From a checkpoint of a small image autoencoder.
Model: 2.99M parameters, 48-pixel images, encoder norm groupnorm, encoder depths [6, 6, 6], decoder norm batchnorm, decoder widths [32, 64, 128].
Training: 5500 steps, batches of 256.
Data: trained on simulated stained blood smears, 48750 training examples, 28.9 epochs.
Rows from block 12 of the encoder of a small image autoencoder, named by matrix and row number. Rows with one number belong to one channel. Each number is 500 + 25 x the weight over its row's rms, rounded and kept within 0 to 999. All counts start at 0. Numbers have three digits each.
After each channel's rows are labels from the 100 images, of 14848, where the channel reaches its highest value: "responds to" is what is common among them; "colour at peak" is the nearest of a few named colours to the mean colour under the peak. Only what is clearly more common there than usual is listed. The data: simulated stained blood smears.
# convs1: grouped (20 groups) 3x3 conv (encoder.blocks.12.convs.1.weight, 320x16x3x3, each kernel summed), inputs within the group 0-15
# convs2: expand pointwise conv (encoder.blocks.12.convs.2.weight, 320x320x1x1, transposed), outputs 0-63

convs1.187:542526510504507516503488523544467450510491493527
convs2.187:510499526474505498512510504533504515502475520519518605502503490496448435480466611508524443480458468517519467463520500489463479507498501528511498501534494496506473510516500498510495482506513490
responds to: crescents; dark grains
colour at peak: grey; purple

convs1.314:514481466511529498449489495457509482487510467531
convs2.314:502509500646499507499501499456551491503456496498492494509508503510504504497511571500497518506501520507505494499520533496518426491501499512446478503521492492489505509506498496499543585469514495
responds to: crescents
colour at peak: pink

convs1.218:514534482483469516520479462520485473454485478482
convs2.218:492485484474508499487486499491526521484572488488491536484488498504502472512516480486500471491507553489487511489492480499493513506500500507529517497537494498483530517513503501506485466552445500
responds to: round nucleus
colour at peak: white

convs1.60:441498503502475510502521510513517434502481497504
convs2.60:514523481530519522516514530527464461512512510511514534514512511512536552515532511491498451505509517499508497500531516514495447493505498488551479504548498504494558507510497499493482496507515501
responds to: discs
colour at peak: pink

convs1.286:466515498497519488499572496525499538522513488497
convs2.286:501498525527488485499497498499478538510591492501474497527519498518555487484517544509499513478494528487492498489488530507542534490497493526501502485483506508483514505507494495502536531468556489
responds to: dark grains
colour at peak: grey

convs1.79:513505487497488430497512505496507504508436500488
convs2.79:521513435557516508518514528531470480517493511515509471522520511525547542498513545513530554496496542510517511570518508500554522527508508486537489503559504503512531494496504502513509554494521495
responds to: crescents; target cells
colour at peak: pink

convs1.98:492476446497493515506510511485458512517444484499
convs2.98:494497525495492491493495489513517508490481499500474459513513500515567521497497530505509540504505492498495511534486470529432571499509497511544500500567495497484511505503500498506539476492506511
responds to: round nucleus
colour at peak: pink

convs1.34:498511504481528511504453514548473536529477501518
convs2.34:503505461538501500501506488457533478498531500502505569497499502497497501509508515485482494515510573494495489488502475493562522509504509516494500514546501505489477521522505506511453513566486486
responds to: dark grains
colour at peak: grey; purple

convs1.248:516484504407500512482500507502506498498503516502
convs2.248:483486468540502504483481492539487467490499481479486544472472506500544522511493589499511512508501582514516496465501508519511485496496493488512522503491491492500542504509499498494501435486432487
responds to: round nucleus
colour at peak: purple; grey

convs1.255:516479500407502506485497504504504491497500516504
convs2.255:482491454537506505480482494516491486491490484475506483465463496495532461503480509516507476506499495507501516539471440494473478496491494511499514495488499499493547498498498501495485467502510500
responds to: kidney-shaped nucleus
colour at peak: purple

convs1.57:429472511507484512493525508516515465504468505505
convs2.57:498490505480502494494494487436530482498519487488504525484486499500506514502514527506485500509517491485479517484482465491530474489491496525504462496484496497501510489488494494497513491465503514
responds to: round nucleus
colour at peak: grey

convs1.11:475484461514519521506454496482469477482452510497
convs2.11:514504491481483479508509509531546504507502512513515505506505501495505507477483474494482490509527540487492505481497540476436574517500502472535493506446494494503526488491502497505485551495504491
responds to: no large cell
colour at peak: pink

convs1.278:504545498516562516477533502503484497468521496484
convs2.278:482495506475481492482480469530465445467458491487483531471470496490507479510510504483472453512507510492494497488498469501505467464489486486469514508458471476469467504500487488460487461506533490
responds to: dark grains
colour at peak: purple; brown

convs1.116:492499499501491524464490536549512509481530458530
convs2.116:502500563517493490507505495526511511506531503503518496488492495500498509496506475489487512499503539496492505534491527522449484494506497519573551514471476477508499491492498499487538487524468478
responds to: lobed nucleus
colour at peak: purple; grey

convs1.234:490508498500503499455434509485484503461497464498
convs2.234:497501477463482486496501486480485506499506495490507461483485481479523520499480489485505523476455483516509496518464510532498463477503500549449451478459517517506524509501501501506513502520478471
responds to: lobed nucleus
colour at peak: grey

convs1.24:515507516518514512493474439489511508513440486502
convs2.24:501504457439500506503502499515510516510509494496499499505504504502551513501505483502503469498509521491492505523501466507531508501502494479522499501498492490506484484486497496488500477519490508
responds to: no large cell
colour at peak: pink

convs1.211:485486482479485500489527452480494503462534549498
convs2.211:495481430500480472496494492524473542483500518514499562494496500513446473522512500497504447510492623520514502523501443520519496485506501486488507513471492495495546508508503504495491476529483510
responds to: round nucleus
colour at peak: purple

convs1.240:521522508424514525482498510510513466492518512502
convs2.240:492496472562465478494491493513531479498465493489506529489482510494552526499484529520512516513497530516508496525516552485456470501497499523539490521547498497509481495496501505494478497450488503
responds to: band-shaped nucleus
colour at peak: grey

convs1.112:488504445467494484494516511549514498538494528487
convs2.112:510503550502513500512517502548452498507485510515516581512509490494550538509524487471459489498513541477482489510491466503498479485502501529497489518500496499501506507507500500496536499547520499
responds to: crescents
colour at peak: grey

convs1.251:520468507433481509463513511513511463511492489497
convs2.251:503509474426507512501503494514500503505589497493516506485488498499487489499515500484485468494505507488488506457490490502521492485502502523510530495548504506502499507505504504496457512500500525
responds to: round nucleus
colour at peak: purple

convs1.77:510506527500478429500516507472509503505451497502
convs2.77:517516548474505513514515503577498513509544520520533580498502499504447528501498468511494486516490559517523495451508489526565452472487497498469490487477511515485462509510500500494505498477483508
responds to: platelets; crescents
colour at peak: pink

convs1.136:486517531466516474511482532532508543480475480525
convs2.136:486502443509498502491487503481502521483540502492519522458464486489552568504509533487506532466451494505502494505482510491467583492500493500509552477525511502518510477481495498480528506460507512
responds to: band-shaped nucleus; no large cell
colour at peak: grey; purple

convs1.162:476563472480508478504511509554484499497497483496
convs2.162:502497484519519511499500495496510562490474498498501586494498488493510478492499534483491508476487505488488491498486474484469535511502497498506469505512497494503494487489498501503475570553559494
responds to: two lobes with orange grains
colour at peak: purple

convs1.245:512428504489457506494514514528505500526479482499
convs2.245:483473458436507504488482489467437471474526501500477498505497505509422538543521503523512569515507537519516506478498499536492549482493491524518540500527493495480514509514495493496530510490520518
responds to: platelets; no large cell; crescents
colour at peak: white

convs1.73:515507496496479441500515507476506503510434503481
convs2.73:513514434566516519510513516463465481511524511509518459509511518524492577496508526518525550497497544513517513546512510504544485505496502495503546490540509508505519495499503497509459585498508513
responds to: ovals
colour at peak: white

convs1.272:504493502484443498521426504499508487511499505507
convs2.272:512510521529518517511509527482452474519509494498502476516515499508584558493510538500505495485489502495498501542492534467502490525495502498441528486502507507520506482487501500508480518486473489
responds to: crescents; target cells
colour at peak: pink

convs1.122:503525517502529496457522555533505486494480532490
convs2.122:490482512500477470491488499484512531472555514504513533471472492491518568512501520494506531472456464519516505454486505504507480489501494529524576490473514510517503475481494496491554501449487517
responds to: dark grains
colour at peak: grey; purple

convs1.130:489515530475523484524487517543523544479474485526
convs2.130:500508498494528536498495516467522529509595483488519540473477487483552553523502516507511510464482565487487482516497512497497534504503499498503596468535513506535493467473502507485506486464505501
responds to: no large cell
colour at peak: grey

convs1.289:505502510496486444507508501507486494478511499426
convs2.289:511507440512514509510510515470519481514479505500518488498502509525582554500523504511508517500522545489500501557529480491531482501509508512506494504504509512507578517519506509517469511459480481
responds to: crescents
colour at peak: pink

convs1.199:479502496507518496474485524484579477499490509481
convs2.199:475493531498510508486486461477434528470490486484474506485492483493521503502494493512487500491501552492489483504502545512470479475509499472465499515460491496479491511505497502485564476527486528
responds to: dark grains
colour at peak: purple; grey

convs1.231:483498491493495489447451501509479497460497455496
convs2.231:486494482488497498488491493529483488480539489488503484472475485475530509471469485478488456473463491500499471515480519514491560494497495534455423457506514516506496497503494494492529502520495486
responds to: kidney-shaped nucleus
colour at peak: pink

convs1.213:510519514484464514509470447506475480457505484474
convs2.213:473468519571504501476474482531448476462527477476486546466459498491566480497490456498510458492484540512497490459505476511468521498501495507442550500484494494495526499500498500502541513527549491
responds to: dark grains
colour at peak: grey

convs1.232:449499485500487494494474492436495501484499466474
convs2.232:502501488525490486501499515531532437497511514512496479505504511506524562502479549527538546501472507533533510502505575502502525518508501542479492506486498500526532498504504503516519515479517494
responds to: no large cell
colour at peak: pink

convs1.242:507544515472472511451517513505506473510474459502
convs2.242:502505478456494498503502502501525453508525496500478502523527501502495539465486525486494486492489492502506485445511472470519514507498501499487515525538491488502537489491498497494471540476526496
responds to: crescents; lobed nucleus
colour at peak: grey

convs1.67:472483484462517536536468495498479498481530487537
convs2.67:504518567521499521501504518532466474520522481488510508505496490485502515491479409496503533466502504463452501523463502479590519467482491492520506504550505504483511507503494493488513567547493494
responds to: lobed nucleus
colour at peak: purple

convs1.64:503501457500511430486501497539505505497464497508
convs2.64:498479546541484469496496496577510500498485497496477505512512499507569456503495583522519509492489525508507502561507531488480546531517509544569449523434494492521543493492506506513512473543482488
responds to: crescents
colour at peak: pink

convs1.219:486484473489433472496490458496480500515481490519
convs2.219:494495504495499495493495496559505546496477492496487568500505497504520494497501529498496498498515517488486501482495441502530529495500496499469524496530492494500513503507500500495404458442477500
responds to: crowded; crescents
colour at peak: white

convs1.146:529499461500491457515496484505517542523512485548
convs2.146:488496486565518521488486498452486501506491481483473562506503520514484505461505513488499573513507489513512514554516485471491519510489497498511546470525502502469509531520500496518464574517534509
responds to: two lobes with orange grains
colour at peak: purple

convs1.214:509508497494440495500481442512480487475494495532
convs2.214:480476526584492483481482480503480472471515486481499558459462496477556537508467476517525448492476513520516489439495478534439489493499496503476524484499506504508494487487500498496524469511549484
responds to: kidney-shaped nucleus; round nucleus
colour at peak: purple

convs1.148:467487510495509443464502508464473481482472513516
convs2.148:501505529589518519501502507495531503499462491497502512501502496501475488530515497508515443499482518519517512516485441513442451510498504527585456500479503504496470502498504504507495488536469506
responds to: round nucleus
colour at peak: purple

convs1.265:438511536535499510510514471526484525502490514521
convs2.265:494482452476502487491490483537499486498549479483484481489496491488516462499494499515492471498481525504500501505486515474487526510498499533478468471519508506505457498496500502508473476462472493
responds to: crescents
colour at peak: grey

convs1.280:499458515554493490511445530488497507515503517513
convs2.280:501490530532479474500502488534518476492466504502496474503504496498561516505486568519503439506485481520512491500487461548493532486502487462525491488573493491503502475475489489469525506554528509
responds to: kidney-shaped nucleus
colour at peak: grey

convs1.75:504500468496509438499501501548505503499460498467
convs2.75:498488574514485482498502482499489537486512503504491431506507488499561431499483505504517473486457555522520492509494489506559541517515513497558510520495500500520492506506511512511499563509516509
responds to: crescents
colour at peak: pink

convs1.81:519533527515498531506501540482489498512494510565
convs2.81:493493530567479480494492493523487567491501492493478542516502499492514525488485496526501556492532555460466489475504435506492563480487488486473506469515496494496476495498492489476490554495529470
responds to: lobed nucleus
colour at peak: grey; purple

convs1.205:487488510527516478489497465513427512498520476511
convs2.205:511514511553506506509512510471492502511480509507515490504503495503499523501506513503499504497492527496501497477503468514540465495508507484542495506466508508518608499499508510505506543592426514
responds to: ovals
colour at peak: pink

convs1.253:516435503460460507486518512514515474518497495506
convs2.253:494502547467497502497499491504542479495520498494500468493492493489462390490495484477485484491477505504502499472478468482468518504497498513493483499476499498494486500502498498496526498460492512
responds to: crescents
colour at peak: pink

convs1.42:489479474459470502465508470506487516545504519467
convs2.42:497499504538498493497498497570528470489497498498494514501501498497484551501500523501499451493488471500499507582485478494534506514502503504470525508459496497509544494495500502504516545568467510
responds to: lobed nucleus; dark grains
colour at peak: grey; purple

convs1.121:510492487475450497482450496533474518483506471521
convs2.121:502500485486488488502499513421436474497496507503530494473480493492502527511500527498509480481468528510514482484522482497515425497507501513588517518445497497507578497495505506498546517455551496
responds to: band-shaped nucleus
colour at peak: grey

convs1.165:463482484479479492496563502526483534480504499479
convs2.165:496494485504514509496499489528467502496498492493506580484487490489475508478509472456458379492516473463466488450496482481496524467494504470512520504502501507486514524517499502494481450503505536
responds to: round nucleus
colour at peak: purple; grey

convs1.101:507500470482512509516502514461462505513467438497
convs2.101:502505542491509508504497515424429467507489490499500490502502500511591556496501521517519493487474522508509512484477576482509454518503501479475461480501509512505518502505502499516471463500494493
responds to: spiky cells; kidney-shaped nucleus
colour at peak: white

convs1.144:469496513497508454462509508467467466486464510514
convs2.144:500502482505498501500504491525477543496540500502500496498499495500471403498510489488482520497522471472474485434517455497559488490504496492610496502533489494483451511508495499487489443495509499
responds to: no large cell
colour at peak: pink

convs1.149:464489503490505449477504506466467470484464512521
convs2.149:492498505573489492499497489447561480497479498494509509489486497492447524528520530497486436510515484501496494495494485539496487484493502511537533512533501501507467500501501504490439462471537509
responds to: round nucleus
colour at peak: grey

convs1.138:510474496524510510483504456504442462524519508519
convs2.138:510504524462499494510510507575506513514452501507509487513514496501527474454450518504514496491487475504505486469510465468494477514500508510463568504508510509504551510510510508516538450550531478
responds to: crowded; spiky cells; target cells
colour at peak: pink

convs1.184:527507506495489506488523484535544558487493510534
convs2.184:496498494482483486497500499514512457514525487486491479504508492483506573496485543506484492512489498532524507523482525518549522491499496477541532485468513511507511495493496495498537500515521473
responds to: round nucleus
colour at peak: purple; brown

convs1.124:488476523494519491532491514547519493543488518455
convs2.124:492493477495492488491500482482477505479558510501494586486492497503522536531535523477484452486512543479482491480506505524477507478506496524540541488499514507506496486482497500493551499497468536
responds to: dark grains
colour at peak: grey